Rows from block 3 of the audio encoder, named by matrix and row number. Each number is 500 + 50 x the weight over its row's rms, rounded and kept within 0 to 999. All counts start at 0. Numbers have three digits each. After the name is the row's rms in percent of the matrix's.
# fc2: squeeze-excite expand (encoder.blocks.3.se.fc2.weight, 96x12), inputs 0-11
fc2.0 076:615479503504529462575476428515452493
fc2.1 105:553452511536443545490452623512479501
fc2.2 084:531430453560566507462419487464485435
fc2.3 076:468577486479496531453436554454571428
fc2.4 154:480401510499533574539491564458483426
fc2.5 086:453503530588517498461545445587442461
fc2.6 083:503488481577470559537424598459517522
fc2.7 090:465496473456416493411508538534512410
fc2.8 069:571497594541487498604476551500509504
fc2.9 084:518454557383480434503518549460465485
fc2.10 096:525451459432467513519575429536528421
fc2.11 117:450544513455560551523490482467379519
fc2.12 130:546487454536473574509407424546494537
fc2.13 075:482459424450483474481427579440507443
fc2.14 098:528495574509561368464497497534506496
fc2.15 089:510572472454532541447496401565460476
fc2.16 083:487524488469531390494526590535496570
fc2.17 097:507487494373492498466564587498523487
fc2.18 089:594483517499466504555450543606496478
fc2.19 074:475543477478505445524400455408506451
fc2.20 171:554596497560503437465475553437461514
fc2.21 134:543465549561476471486512381431488502
fc2.22 109:520530542464400421565439504498469482
fc2.23 123:569410432521511457552528517484560550
fc2.24 068:507474495448370529481520480479464577
fc2.25 113:481480420465550490420394515534498497
fc2.26 111:472395599492498542455525533530455494
fc2.27 084:412527507450434512611470533504491500
fc2.28 073:537453459463542488493481571428456594
fc2.29 060:589546493553471491429565456569505487
fc2.30 103:593538556460428526521434460510543467
fc2.31 086:476474400503398548529452513495449492
fc2.32 112:457411505448496543508430479480598517
fc2.33 116:510544603474492485451439437421492506
fc2.34 102:502484425515421578501457533505432438
fc2.35 064:513462479474483521497592548386459465
fc2.36 101:552536463482465509465426529553456397
fc2.37 101:450469549501480508535511397567423533
fc2.38 088:462510429570507504411438563494457530
fc2.39 081:511442466554453400577445527516513490
fc2.40 099:505496489538400530523448534558402512
fc2.41 093:493575409562533552438464481497528545
fc2.42 069:417441526570494497498461606510485527
fc2.43 120:496479479490451493566408530401446517
fc2.44 094:444536530496508467406405453516510556
fc2.45 069:495504516398568582513457493473498428
fc2.46 098:437469444437492507564453507428428530
fc2.47 090:474540497471520488367464490451441536
fc2.48 100:559452414432487522552524433446521481
fc2.49 061:459637493479564501489504472549540504
fc2.50 067:444447569500481509488615533479550460
fc2.51 156:456480521419479605454523464434478527
fc2.52 135:446434465587485502513402539478542518
fc2.53 115:455540438469467493478422599563489498
fc2.54 112:498502497470547592494527499455536381
fc2.55 064:526458468406465488526532534531607531
fc2.56 132:565473533511423506515503442508392450
fc2.57 114:488419485581432580494480564515522516
fc2.58 135:521418513510546476512461432389515466
fc2.59 057:561459577513502462466522528503489380
fc2.60 129:462419494442510507588426572504485499
fc2.61 095:395466565565496511554482465448455492
fc2.62 100:515448488410489464565604502503547488
fc2.63 116:496463503428512628508498485482443445
fc2.64 081:422477429512511540590576499450490503
fc2.65 097:559583528464552511431517455415487483
fc2.66 085:445532560464470437427520470438505425
fc2.67 096:492502469443406424510482537543539423
fc2.68 085:527551395448453458528457513459489434
fc2.69 106:517571536503552420448418450491456495
fc2.70 103:570533558566497510440420549441519506
fc2.71 117:453506391465462564496454498450547548
fc2.72 102:465431525552538410515448437460505449
fc2.73 088:520427570437450475517438444432480492
fc2.74 106:520491567484377493436523537485541539
fc2.75 073:562478438502417444508415482484438490
fc2.76 154:558525580529559485482454515501392530
fc2.77 090:455446484555447526433477430530455427
fc2.78 080:468464508527584613570491473530521497
fc2.79 106:524489439529470434518427387493470505
fc2.80 080:492579432528490595496563429512487498
fc2.81 088:567478484470540548461498556470484619
fc2.82 077:568512587458557506583473464453471523
fc2.83 076:429470545493447593463499509410470508
fc2.84 103:452568516547505475601438516485547444
fc2.85 122:559513541462496457552507505497399408
fc2.86 093:531359522483506497524515503422538507
fc2.87 106:395480537519439517524511549485510403
fc2.88 086:458505458513538589447463548500598527
fc2.89 104:481538532573464440466447470443432566
fc2.90 075:451437540545505482592461576508517441
fc2.91 082:477447524462497451546584499518412429
fc2.92 100:452497431516420536564418511540463468
fc2.93 087:528589489452495435517563442568539468
fc2.94 132:575407442473486547426519484540466522
fc2.95 098:567515430595550492491519469447454449